From a checkpoint of a small contrastive image-text model: muon at rate 0.038, 72500 training examples.
Rows from block 10 of the image encoder of a small contrastive image-text model, named by matrix and row number. Rows with one number within an expert belong to one neuron, the router's apart. Each number is 200 + 30 x the weight over its row's rms, rounded and kept within 0 to 999. All counts start at 0.
Before each expert's rows are labels from the 100 images, of 14976, where the router gives the expert most weight on average: "strongest on" is what is common among them. Only what is clearly more common there than usual is listed. The data: dead-leaves pictures: piles of overlapping shapes.
# router: slot weights (encoder.blocks.10.mlp.router.weight, 4x192, trained with AdamW), inputs 0-95
# gate: expert gate (encoder.blocks.10.mlp.gate, 4x384x192), inputs 0-95
# up: expert up (encoder.blocks.10.mlp.up, 4x384x192), inputs 0-95
# down: expert down (encoder.blocks.10.mlp.down, 4x192x384, transposed), outputs 0-95

# expert 2
strongest on: vivid; large pieces
router.2,227,211,216,206,229,167,240,213,193,186,217,177,142,252,165,189,239,257,206,226,170,258,204,174,190,160,235,241,177,214,200,271,184,232,176,251,218,213,204,151,225,142,196,216,199,255,155,254,176,205,184,193,236,227,184,214,190,218,179,183,182,236,215,198,182,210,230,217,278,181,199,169,227,211,230,225,135,189,189,175,243,200,161,211,170,241,187,173,197,190,229,194,231,194,194,256
gate.0,186,239,201,233,184,185,224,258,181,181,209,211,206,166,244,196,218,227,173,205,215,246,213,232,246,228,214,205,196,202,284,154,185,212,204,220,178,161,189,179,242,196,206,176,213,251,185,228,179,207,189,219,198,213,166,242,247,151,259,149,209,198,145,210,217,204,184,239,184,223,124,162,191,244,171,180,185,200,221,192,198,193,195,158,226,186,174,161,202,217,210,202,226,161,193,222
up.0,217,273,202,205,198,174,225,266,211,198,224,215,240,179,220,224,216,228,204,217,241,205,246,213,227,218,174,180,194,168,231,168,198,258,230,194,203,183,162,176,224,204,220,207,224,250,186,192,188,210,156,188,172,198,178,215,231,175,196,211,188,237,164,198,189,212,223,243,175,218,151,158,196,194,157,146,105,213,239,132,201,200,231,172,223,192,217,176,211,230,210,226,229,193,203,233
down.0,203,231,197,179,150,207,230,196,240,209,215,201,271,214,184,194,191,156,236,241,164,247,238,238,194,205,158,192,209,260,202,157,235,194,192,197,172,253,220,195,205,226,179,192,176,165,175,163,236,151,254,203,204,224,176,113,153,219,164,192,173,190,189,229,202,217,179,196,198,257,181,199,161,192,206,214,230,214,216,189,239,217,209,156,252,258,161,171,224,213,198,197,172,254,221,170
gate.1,163,187,185,152,201,186,229,186,219,231,215,166,134,210,178,230,215,169,233,212,236,169,211,222,148,146,217,178,165,218,206,233,166,262,170,150,208,173,182,198,171,227,148,142,203,193,167,164,183,179,200,188,207,231,218,254,138,148,235,233,248,192,161,206,224,242,225,198,177,221,211,148,220,201,228,167,255,250,167,191,212,196,127,235,174,194,166,199,262,206,265,214,192,250,178,218
up.1,225,197,230,250,208,223,224,180,197,182,200,191,274,217,256,141,142,223,209,207,192,164,194,200,224,254,218,194,204,215,205,179,225,201,226,215,141,196,203,185,218,191,209,252,202,188,151,227,167,225,208,192,239,215,143,197,190,203,112,201,217,257,210,208,183,140,195,269,194,182,176,206,239,198,187,189,195,141,237,184,188,218,165,214,177,185,153,182,182,196,229,205,160,190,189,225
down.1,171,196,233,223,201,182,252,242,168,243,224,151,212,218,192,189,233,180,216,183,207,252,174,210,208,155,169,175,240,176,214,208,207,155,106,214,197,238,168,176,167,232,235,215,191,270,161,215,205,198,214,198,212,152,191,199,213,218,190,213,200,192,194,223,249,224,164,209,169,242,207,207,203,128,166,242,194,147,194,191,247,225,212,179,168,167,159,219,239,150,181,212,212,238,227,245
gate.2,197,210,183,218,218,192,169,216,217,220,258,217,165,167,155,176,238,167,250,258,184,161,210,215,214,161,193,237,163,223,185,247,188,194,146,209,212,174,165,226,190,145,229,161,194,162,221,168,223,202,178,189,186,222,175,209,186,178,246,207,255,227,173,153,145,176,188,189,187,209,185,164,194,240,210,203,152,204,139,221,166,187,207,177,250,234,153,220,152,200,181,257,244,179,165,212
up.2,259,211,205,200,209,221,245,248,192,192,172,186,213,185,270,205,211,241,185,176,193,216,168,203,157,221,152,147,181,178,220,150,192,221,249,164,184,205,223,191,220,230,170,232,227,245,184,227,206,236,227,206,232,244,199,173,196,220,201,185,184,181,205,204,242,177,189,240,224,209,230,201,204,199,228,172,262,226,187,228,181,245,160,227,151,164,281,194,252,239,209,127,165,225,239,175
down.2,228,211,176,161,216,177,228,225,220,267,202,211,179,195,264,211,145,171,190,198,180,263,152,198,217,226,171,178,263,202,234,248,221,215,174,198,230,182,172,211,182,178,214,226,173,191,233,178,195,221,180,227,186,230,232,190,188,203,172,193,177,244,203,246,196,176,280,262,232,196,256,222,169,174,162,194,189,218,173,208,257,206,156,169,220,237,237,181,212,173,224,208,174,217,158,127
gate.3,203,179,196,194,185,144,195,229,183,176,211,215,227,180,193,230,207,208,179,229,186,193,157,212,189,193,190,193,260,178,134,255,181,186,191,182,231,207,187,216,214,175,135,187,251,187,186,226,221,235,173,242,128,177,250,189,138,166,226,230,206,172,182,198,254,254,193,180,207,216,130,246,140,178,238,173,161,177,156,219,153,177,187,216,209,251,233,241,182,253,212,248,222,227,162,180
up.3,226,249,227,162,209,211,244,196,260,210,203,201,191,216,193,162,222,204,234,126,211,253,230,194,257,193,201,237,205,220,255,170,217,214,145,215,172,231,244,263,209,237,230,194,225,204,205,144,189,189,229,218,217,171,264,267,192,228,215,229,164,195,220,203,185,209,142,206,185,220,248,197,198,243,178,250,200,198,207,197,196,141,205,217,203,151,204,171,209,171,167,175,221,122,153,227
down.3,174,150,222,213,182,222,235,176,202,151,221,198,196,188,224,210,226,182,232,213,173,148,230,255,235,198,170,162,217,232,175,231,202,199,177,212,175,166,226,216,153,129,205,205,283,173,180,272,184,241,169,167,225,219,208,182,173,179,180,238,225,200,156,244,221,225,225,216,139,202,202,122,150,138,184,245,199,218,204,149,206,202,218,233,191,221,176,195,221,214,202,265,187,164,199,221
gate.4,246,156,205,174,197,180,217,215,170,220,229,198,126,247,160,184,244,181,202,190,128,228,193,233,174,218,218,201,183,216,198,204,175,202,182,189,165,242,234,156,165,175,236,170,165,150,168,235,193,190,232,179,215,232,222,220,199,230,266,216,179,176,256,235,195,182,199,217,191,195,147,204,181,212,212,178,216,211,188,183,181,176,223,163,226,252,183,234,232,169,201,194,207,183,214,205
up.4,119,237,187,210,149,188,187,178,196,193,208,247,215,246,230,174,206,155,183,206,173,207,192,235,241,197,218,190,167,188,238,230,254,207,189,182,166,220,186,156,188,215,176,150,172,171,187,219,205,183,223,144,150,246,195,194,196,181,206,222,178,211,168,184,164,209,173,220,224,203,164,186,229,195,222,167,168,200,252,184,160,187,213,233,212,256,120,223,227,221,195,159,219,184,196,212
down.4,178,163,197,233,177,206,190,230,211,218,172,237,205,135,246,211,217,211,179,235,149,201,213,216,232,161,242,232,226,201,161,194,169,172,213,183,200,209,234,209,141,222,233,202,211,239,203,197,207,183,273,212,223,195,190,270,268,179,194,172,164,207,135,146,217,189,179,217,201,175,252,257,179,220,271,263,187,159,172,171,159,206,252,160,154,228,253,210,266,192,184,183,195,211,153,198

# expert 1
strongest on: vivid; large pieces
router.1,169,221,238,233,151,187,198,228,143,215,215,214,184,169,231,205,202,190,171,219,197,208,234,224,223,169,196,188,249,235,246,195,164,184,277,153,184,204,151,209,232,160,168,206,153,214,186,168,149,189,169,227,175,173,218,194,167,234,230,202,215,227,220,170,190,264,197,265,276,257,153,201,195,211,214,234,166,231,235,182,209,172,209,243,213,197,209,204,203,191,225,234,223,150,184,188
gate.0,198,201,168,174,179,130,219,205,237,202,228,181,219,209,180,194,211,186,235,189,167,190,186,196,272,211,199,219,194,231,231,158,219,161,235,183,209,143,138,219,209,162,223,223,172,199,183,196,214,243,236,219,204,232,197,231,162,183,170,222,162,147,224,256,200,198,213,205,188,167,183,183,162,251,203,226,207,201,206,214,222,138,170,184,234,247,185,198,246,193,222,210,185,167,203,224
up.0,144,231,184,206,205,186,237,196,207,235,198,155,164,249,221,209,202,227,251,226,165,256,199,174,157,208,179,161,230,257,222,220,210,161,188,212,194,169,182,263,173,185,187,186,250,210,220,182,175,204,204,244,174,200,185,189,168,163,201,232,191,225,205,187,197,171,173,198,196,174,213,177,221,188,231,168,202,170,171,239,196,167,211,244,142,221,214,173,246,228,193,228,195,215,238,147
down.0,172,250,202,181,197,170,249,224,133,222,218,259,185,155,172,244,252,218,170,209,193,181,210,188,225,202,162,316,169,136,278,237,207,197,204,166,202,162,210,206,198,225,229,209,196,186,169,181,245,182,181,207,193,215,233,194,212,144,186,167,183,229,192,168,220,191,195,263,214,242,196,188,225,173,209,255,166,174,211,215,188,154,185,222,213,212,193,222,215,179,160,160,202,147,123,205
gate.1,184,242,149,204,134,217,186,273,229,190,192,214,142,212,199,178,149,202,224,253,222,195,246,219,233,177,173,259,213,229,168,139,220,255,197,192,235,213,203,176,184,183,124,173,218,213,201,209,208,200,184,198,185,191,209,146,156,163,177,133,155,234,203,181,141,225,194,223,191,188,150,180,189,181,143,239,218,227,173,265,163,222,149,227,212,182,186,220,188,200,186,229,219,184,229,241
up.1,207,183,195,229,232,178,177,150,151,196,245,212,279,147,245,233,229,243,224,242,227,193,180,219,160,262,207,158,191,194,167,250,192,235,162,176,194,210,194,178,243,174,183,193,166,172,200,195,155,230,167,179,276,186,191,235,128,197,162,206,187,207,149,188,234,199,226,239,174,227,203,144,182,227,158,155,180,212,243,199,231,224,174,225,186,193,227,199,218,198,249,162,172,210,219,173
down.1,144,189,210,258,224,203,194,224,214,237,222,194,230,226,222,218,205,178,145,220,202,203,210,213,228,170,194,157,181,201,193,164,197,196,249,215,217,203,194,241,158,146,236,209,203,236,196,233,256,154,170,240,180,164,202,191,135,188,223,203,239,200,190,157,180,249,171,224,207,216,184,191,173,199,192,201,182,152,171,204,178,191,219,193,216,229,216,227,239,218,204,183,214,215,192,211
gate.2,175,190,161,223,160,193,140,252,194,206,209,238,167,176,193,221,187,193,220,193,191,193,247,204,221,227,191,217,250,164,184,157,146,225,187,178,186,137,200,222,170,235,186,182,239,193,196,194,203,218,232,187,264,184,228,182,165,179,160,224,239,176,244,199,156,193,199,221,242,178,222,215,216,244,218,216,165,168,197,219,210,209,206,192,268,204,177,299,205,191,163,213,216,146,209,227
up.2,211,218,217,208,200,171,208,165,147,220,209,221,225,199,191,194,204,216,226,223,183,204,226,195,210,167,220,184,156,250,216,212,200,167,252,189,184,170,173,222,186,165,238,200,161,227,191,226,200,260,229,156,191,195,195,173,185,158,219,282,146,274,236,161,197,223,236,203,178,202,241,185,211,209,184,230,181,223,191,220,213,206,188,198,183,174,224,221,222,219,201,230,237,259,170,181
down.2,250,182,249,162,177,220,235,169,170,206,203,188,218,138,162,198,149,215,157,146,193,177,179,197,161,258,197,219,186,233,184,203,221,226,221,204,188,206,181,189,195,220,216,241,222,200,168,200,239,196,177,172,136,221,198,236,235,193,234,172,225,171,184,217,227,205,195,190,150,183,192,219,209,220,204,157,160,229,193,191,265,206,176,195,236,202,197,212,230,216,208,182,223,198,180,151
gate.3,182,168,221,128,194,205,221,189,183,242,167,190,155,154,184,213,235,199,181,205,203,211,204,212,162,152,173,241,214,213,212,188,183,152,163,183,224,223,162,215,196,177,228,161,213,217,177,224,174,234,213,207,176,210,214,198,209,199,255,165,273,196,215,209,191,217,237,174,251,192,179,187,180,202,200,226,136,217,196,163,168,206,152,190,145,216,181,252,191,211,166,221,226,216,209,191
up.3,190,199,251,184,182,151,246,241,192,218,184,197,175,142,227,190,187,179,204,213,215,204,282,190,189,179,218,220,165,225,254,241,232,217,210,218,270,228,213,174,213,181,164,151,197,249,145,229,228,172,253,246,186,220,189,188,187,168,210,197,197,199,212,206,204,239,185,175,188,214,155,170,229,200,268,184,161,185,204,263,194,179,188,176,167,233,214,214,162,220,194,177,198,238,147,197
down.3,226,233,135,190,190,251,230,194,177,209,184,166,202,204,184,185,146,193,170,219,238,213,233,246,230,182,175,309,199,205,184,175,179,211,164,166,188,224,236,187,233,229,201,188,204,226,130,217,156,256,157,208,202,221,206,216,167,228,175,223,209,215,146,214,189,221,198,161,187,251,181,231,188,180,176,261,205,224,208,200,188,234,151,237,244,194,202,206,236,210,157,161,213,166,184,198
gate.4,227,218,229,232,190,201,203,223,226,215,153,167,173,186,161,241,183,215,254,181,227,198,219,204,156,165,180,185,186,185,195,189,238,210,291,197,177,230,225,172,174,196,189,197,177,191,219,159,188,208,198,183,175,150,224,214,116,176,281,198,184,207,179,163,184,264,164,237,235,207,166,237,175,162,236,207,219,197,190,198,161,231,173,242,230,159,165,224,247,238,119,219,183,197,170,229
up.4,184,173,195,201,190,170,222,178,174,169,228,218,209,214,196,162,161,195,201,166,214,198,220,175,246,168,228,218,191,215,214,194,101,189,122,195,177,180,194,204,142,252,182,173,241,193,207,235,193,226,267,255,192,197,200,178,258,183,156,222,250,196,205,207,175,158,249,190,138,233,213,211,204,254,135,243,204,193,205,192,217,249,177,197,230,175,190,200,179,175,175,224,217,250,223,165
down.4,264,220,222,181,231,168,210,208,201,218,164,204,183,192,236,206,139,183,186,198,196,203,233,210,237,233,218,289,221,179,236,174,143,207,201,229,204,211,183,176,177,167,203,207,166,226,202,241,191,233,223,226,202,217,198,166,190,184,196,187,156,185,216,188,251,170,192,227,235,229,234,191,142,173,226,180,203,184,197,168,134,216,173,216,154,211,185,252,175,250,177,167,187,199,209,163

# expert 0
strongest on: dark; mixed sizes
router.0,208,210,206,191,239,212,176,141,239,143,208,207,216,231,178,177,218,217,147,207,199,164,212,217,177,221,218,210,172,176,178,209,231,247,157,239,237,219,239,183,161,268,242,218,199,248,181,167,249,216,218,214,249,233,179,184,276,173,168,190,185,182,164,230,203,128,218,153,163,171,239,205,237,165,197,132,245,212,240,216,199,202,239,154,184,169,217,199,212,221,234,190,154,221,216,235
gate.0,242,198,194,205,207,173,234,149,224,168,181,186,149,237,189,176,181,205,254,182,245,231,203,246,218,180,257,176,116,179,261,205,214,212,183,175,222,163,145,214,183,177,210,198,188,157,192,168,170,163,221,173,146,178,201,222,148,198,186,223,216,157,210,194,257,200,226,203,245,197,171,200,181,209,221,249,178,228,222,214,220,217,192,219,149,238,208,149,246,169,159,213,208,201,229,218
up.0,221,235,145,168,188,225,142,210,250,148,221,180,191,231,207,176,176,161,195,194,186,189,156,238,237,184,224,206,213,216,150,163,166,191,200,196,170,182,202,219,210,207,248,164,222,160,192,194,255,189,195,247,204,245,207,234,206,209,167,162,184,190,211,270,251,195,200,204,224,237,162,195,183,171,164,219,173,219,177,120,203,179,215,242,169,224,208,171,238,194,223,211,251,215,226,182
down.0,265,189,197,189,205,220,174,214,226,160,208,190,148,183,189,169,181,241,162,193,207,292,116,224,158,175,176,236,240,210,255,224,187,199,216,254,218,197,154,197,219,245,202,206,187,212,152,176,176,222,194,173,234,200,176,200,214,190,174,198,182,222,242,178,231,227,202,178,234,155,241,194,184,254,207,220,225,209,194,178,201,264,226,176,214,213,170,263,224,221,152,220,184,204,169,180
gate.1,213,176,199,190,172,185,197,158,208,221,193,239,132,205,201,228,226,186,221,179,211,190,210,243,153,156,124,244,216,200,234,236,263,205,251,163,225,230,141,217,155,202,172,216,191,215,149,198,220,265,205,190,176,162,171,219,136,190,189,245,213,212,192,185,196,204,186,206,230,199,215,158,185,209,192,256,170,174,188,169,219,168,203,213,247,187,237,251,211,234,195,202,171,194,229,232
up.1,240,175,234,177,238,180,245,166,210,160,231,212,181,208,142,171,227,172,203,240,220,206,250,250,170,179,180,243,180,210,204,201,259,185,202,246,182,164,262,198,182,174,200,153,202,190,202,166,194,190,179,180,210,161,265,157,176,183,175,218,243,188,189,197,162,213,207,218,109,173,210,153,169,168,199,259,171,216,202,233,244,161,205,196,229,178,181,258,192,230,244,223,216,196,232,191
down.1,219,227,242,210,185,206,144,227,162,169,184,184,254,210,255,169,229,186,189,179,189,169,177,219,171,251,238,253,216,181,192,204,246,211,215,255,193,201,231,196,194,225,178,179,254,228,262,167,185,225,166,157,200,230,188,192,179,223,211,182,209,209,183,245,200,278,233,185,175,199,181,243,237,179,204,164,172,205,207,162,209,226,182,180,277,190,190,168,196,212,194,157,258,232,170,127
gate.2,227,219,167,187,232,176,242,199,199,173,188,179,220,196,163,173,201,201,200,225,176,212,168,162,186,206,175,247,179,205,192,208,155,236,216,197,188,232,203,202,224,245,216,194,157,158,194,165,221,183,196,204,198,209,208,212,195,199,281,249,232,244,193,194,207,212,196,228,191,249,196,234,181,220,135,247,158,161,187,187,176,181,244,180,189,229,212,183,181,159,136,183,192,212,244,174
up.2,272,235,173,239,253,247,245,169,147,253,149,129,174,251,210,206,176,185,213,160,154,200,175,181,184,174,209,204,164,206,206,270,177,196,143,218,238,206,229,177,195,196,171,281,147,143,171,182,222,182,159,177,193,178,165,217,206,191,220,172,224,211,195,197,193,216,225,172,248,220,240,202,187,211,112,232,228,216,197,158,209,205,196,207,165,218,224,212,217,184,169,208,193,229,229,199
down.2,196,208,268,211,219,184,206,211,172,161,210,176,200,227,187,203,180,209,205,205,204,215,135,229,195,161,158,216,239,226,186,160,216,195,135,202,236,236,179,213,179,232,213,204,234,228,160,211,191,240,182,183,208,185,196,210,153,208,169,199,182,237,224,184,132,251,269,195,224,153,198,167,245,211,215,212,233,273,171,199,144,204,218,140,211,211,226,254,220,206,212,152,165,202,219,246
gate.3,167,183,207,207,226,212,206,207,177,193,200,207,253,196,207,248,187,149,211,209,177,249,169,208,200,184,132,205,215,121,209,172,141,194,238,213,211,143,164,176,178,182,190,191,178,166,243,220,227,218,157,199,161,247,168,148,183,200,189,237,221,208,191,231,209,232,173,161,128,216,217,196,161,197,185,191,210,241,144,249,251,254,214,235,223,180,186,148,209,201,183,191,230,200,188,213
up.3,204,215,248,134,213,157,243,192,235,196,195,178,200,209,166,163,214,236,181,182,222,181,215,226,169,176,270,180,190,224,187,241,177,248,127,173,240,284,218,210,157,274,214,218,273,196,196,210,224,163,200,155,194,169,266,243,236,141,197,199,250,224,192,261,174,214,203,155,224,162,183,259,191,177,173,259,190,154,224,206,184,188,201,179,231,212,194,224,179,206,265,184,195,219,179,169
down.3,200,208,157,177,161,173,175,192,221,161,203,221,213,264,226,212,168,166,223,196,171,210,194,222,255,205,159,196,193,194,220,190,190,150,165,197,217,165,225,254,210,191,196,163,197,251,184,179,186,214,160,177,215,159,217,165,189,231,231,192,210,231,211,235,242,174,230,263,164,203,158,150,283,217,173,135,212,198,219,209,191,202,207,200,203,149,176,204,163,143,205,220,191,192,197,144
gate.4,200,209,218,213,187,204,192,218,238,186,216,132,186,177,236,213,184,201,191,235,203,240,201,186,231,196,196,192,222,224,214,235,188,147,184,168,181,182,208,226,217,169,227,213,183,202,232,158,218,195,213,84,186,223,189,215,227,192,170,198,211,239,187,223,226,149,168,215,246,212,107,183,209,233,208,231,227,182,214,211,270,193,173,207,233,153,165,208,184,215,173,141,152,194,211,179
up.4,223,217,205,229,260,178,216,136,188,205,166,233,175,170,193,157,154,198,164,185,215,205,187,207,176,217,207,194,216,205,176,186,266,246,171,209,221,167,199,226,169,196,132,163,235,217,226,204,174,247,288,260,187,199,168,184,157,177,254,239,269,185,152,186,194,180,220,214,233,197,209,156,183,145,231,187,163,185,197,226,199,164,154,187,180,228,242,221,222,209,196,232,191,211,210,225
down.4,159,242,209,210,208,213,202,181,209,222,203,224,194,233,146,131,246,160,224,219,214,202,236,219,177,230,177,167,235,143,211,147,215,158,160,149,176,214,164,225,191,211,142,218,183,149,158,202,186,213,240,196,218,239,228,203,208,197,177,195,247,194,225,187,212,206,161,199,220,243,208,198,161,206,181,215,238,115,161,235,216,223,237,190,253,122,276,172,190,193,185,225,185,202,208,222

# expert 3
strongest on: vivid; large pieces
router.3,174,207,224,224,205,161,204,219,144,212,243,225,217,221,185,208,211,193,240,200,203,241,179,176,228,155,186,165,223,222,212,212,171,229,211,208,188,176,181,223,261,151,196,211,189,176,202,196,146,200,207,236,216,206,192,200,171,188,217,160,169,210,232,150,198,220,190,239,208,221,229,142,230,233,184,262,214,174,205,97,188,173,143,225,207,221,152,161,185,225,246,200,271,272,216,149
gate.0,193,207,217,217,193,217,165,181,227,187,232,187,240,251,151,227,180,178,226,239,220,213,236,283,199,122,215,238,223,173,210,204,182,228,168,213,201,162,173,203,169,196,191,217,224,205,236,178,231,168,155,203,206,208,140,219,240,209,250,170,198,209,224,243,211,154,201,182,210,187,117,193,199,200,159,273,144,190,185,233,199,216,168,237,221,223,214,184,174,178,199,218,197,205,194,196
up.0,247,199,218,190,224,184,231,182,164,169,231,221,212,227,214,238,158,220,201,243,202,192,212,220,203,163,206,187,240,201,221,207,176,182,193,225,256,179,176,188,235,188,209,182,194,245,183,148,189,191,173,187,180,165,137,178,184,217,146,211,194,265,181,261,181,194,201,208,234,177,199,235,219,211,185,203,176,206,186,175,214,206,196,227,180,229,216,224,186,183,210,190,234,188,199,134
down.0,182,148,185,225,171,207,216,232,176,230,208,216,194,221,204,190,161,181,229,181,176,207,144,207,237,144,192,197,238,151,174,222,200,214,174,252,191,229,180,159,207,200,202,205,173,242,210,246,194,208,241,211,173,162,176,173,218,228,189,178,211,173,205,217,227,260,194,276,222,202,198,260,215,186,180,213,150,123,203,190,237,185,157,254,181,198,248,236,193,206,221,258,180,139,225,175
gate.1,209,185,147,168,147,176,160,185,171,238,187,211,195,255,200,177,209,150,251,208,210,135,231,171,190,223,167,159,209,241,184,176,170,170,204,195,211,216,153,178,188,147,198,218,162,206,213,196,238,195,240,213,229,239,196,228,196,228,183,236,207,200,239,221,230,239,128,233,158,238,155,204,183,228,237,193,208,188,201,234,253,222,254,261,253,216,235,171,256,224,195,198,140,219,222,253
up.1,203,199,171,212,260,172,249,230,179,198,181,167,212,172,238,224,225,186,276,208,204,223,129,165,239,196,235,143,228,174,170,183,166,203,180,216,199,179,195,219,219,220,178,258,174,214,207,246,217,248,222,182,171,200,198,235,173,243,180,186,221,202,237,182,189,234,220,238,154,247,167,219,179,218,194,189,194,158,252,171,215,198,218,201,226,179,214,172,211,245,211,208,199,211,207,205
down.1,226,236,226,185,235,206,166,194,223,190,218,251,185,184,169,180,215,161,195,216,235,218,197,211,201,207,203,182,215,191,210,173,251,208,263,194,263,255,156,201,221,205,162,208,143,171,181,182,222,181,190,237,201,243,230,207,231,267,225,182,231,184,221,212,252,211,157,185,185,175,129,168,186,231,204,210,221,221,152,202,149,197,258,182,188,221,245,200,213,197,201,220,201,232,231,201
gate.2,225,197,253,221,175,233,160,227,152,207,179,224,200,163,260,147,235,186,210,168,223,204,213,239,180,198,250,168,227,231,171,243,184,204,221,217,217,202,161,173,228,190,234,207,197,168,146,285,243,161,141,275,193,196,203,188,171,225,191,215,196,180,188,205,194,165,224,164,255,170,183,179,242,209,266,227,206,131,225,250,203,160,174,196,187,185,194,220,226,181,170,162,175,185,185,212
up.2,223,170,174,165,219,204,244,217,224,142,142,159,217,179,183,199,200,150,196,265,211,201,188,162,211,238,220,194,167,234,210,249,203,200,183,207,197,207,197,178,174,254,162,229,228,201,220,159,150,217,167,160,161,167,181,147,170,181,180,236,239,181,228,212,174,225,217,231,142,226,224,213,199,178,224,221,193,224,208,155,141,188,127,169,222,194,163,213,187,203,204,220,221,203,190,227
down.2,180,208,182,210,191,207,164,145,183,204,241,193,221,197,190,209,191,214,216,113,226,224,225,157,194,166,182,190,217,224,172,222,228,227,196,236,180,207,205,203,214,183,213,207,181,231,190,226,217,160,200,252,226,187,217,198,240,181,172,238,214,220,194,206,169,232,155,149,155,176,185,151,223,214,194,209,213,188,232,176,227,143,192,253,196,242,132,153,228,212,229,195,231,130,158,224
gate.3,170,234,191,217,228,141,167,190,190,194,184,253,208,248,124,167,178,219,231,154,165,194,190,248,216,162,213,177,185,192,168,198,196,163,148,182,181,238,146,176,220,184,228,193,179,173,201,255,191,181,176,267,154,204,251,202,239,215,196,226,232,212,181,186,216,213,196,183,248,199,159,179,183,236,194,275,205,155,205,193,218,195,173,247,155,185,180,170,244,165,206,199,261,122,174,196
up.3,211,184,185,146,203,226,283,173,208,196,156,170,209,203,252,178,223,205,160,199,252,169,210,207,242,207,222,245,207,205,236,229,195,224,276,198,190,186,232,185,185,213,202,185,190,257,185,140,187,233,176,209,184,208,164,178,203,231,233,186,197,188,183,219,236,232,249,199,206,237,199,234,193,141,227,116,169,206,171,181,227,230,159,144,166,184,199,202,170,209,159,188,195,216,182,213
down.3,237,203,167,169,214,175,158,243,207,201,207,176,232,213,190,239,245,160,155,225,201,125,148,217,189,196,219,219,175,168,150,225,254,185,236,233,191,254,189,227,146,210,204,156,194,228,253,179,215,190,210,214,231,202,210,223,182,254,221,213,195,231,209,212,228,203,231,156,177,228,189,250,212,140,183,193,254,222,215,197,196,177,206,213,247,220,214,151,201,186,213,117,177,192,198,227
gate.4,166,196,167,174,161,192,215,185,236,209,237,186,174,234,256,179,231,215,135,185,216,235,231,181,212,209,186,209,157,220,227,228,190,207,186,209,177,181,154,152,266,147,216,196,222,134,246,224,162,194,170,244,136,159,226,207,216,224,245,220,237,223,176,213,192,199,248,177,198,167,235,234,226,236,233,268,206,179,167,180,206,187,232,177,205,151,164,227,191,225,193,147,205,213,159,218
up.4,154,245,192,192,134,233,224,229,143,189,214,193,211,167,184,245,197,196,205,180,178,198,223,171,219,152,253,210,205,181,161,209,230,188,196,212,212,168,153,195,203,170,145,232,184,210,157,202,161,210,210,220,134,257,181,197,259,157,166,190,208,190,249,205,207,232,195,247,194,162,223,206,225,250,240,218,183,283,204,166,165,177,228,161,221,216,185,264,155,161,163,180,184,185,196,192
down.4,210,185,169,174,240,168,172,134,214,163,248,163,192,161,226,190,190,213,204,236,176,209,187,233,211,208,168,213,178,167,156,273,205,168,254,216,200,232,245,187,185,253,224,233,173,185,153,189,176,214,227,192,173,139,209,262,175,180,256,172,229,196,179,169,177,208,181,243,167,201,192,214,206,236,218,227,178,148,172,197,195,195,187,216,252,231,230,161,167,162,247,238,212,246,251,189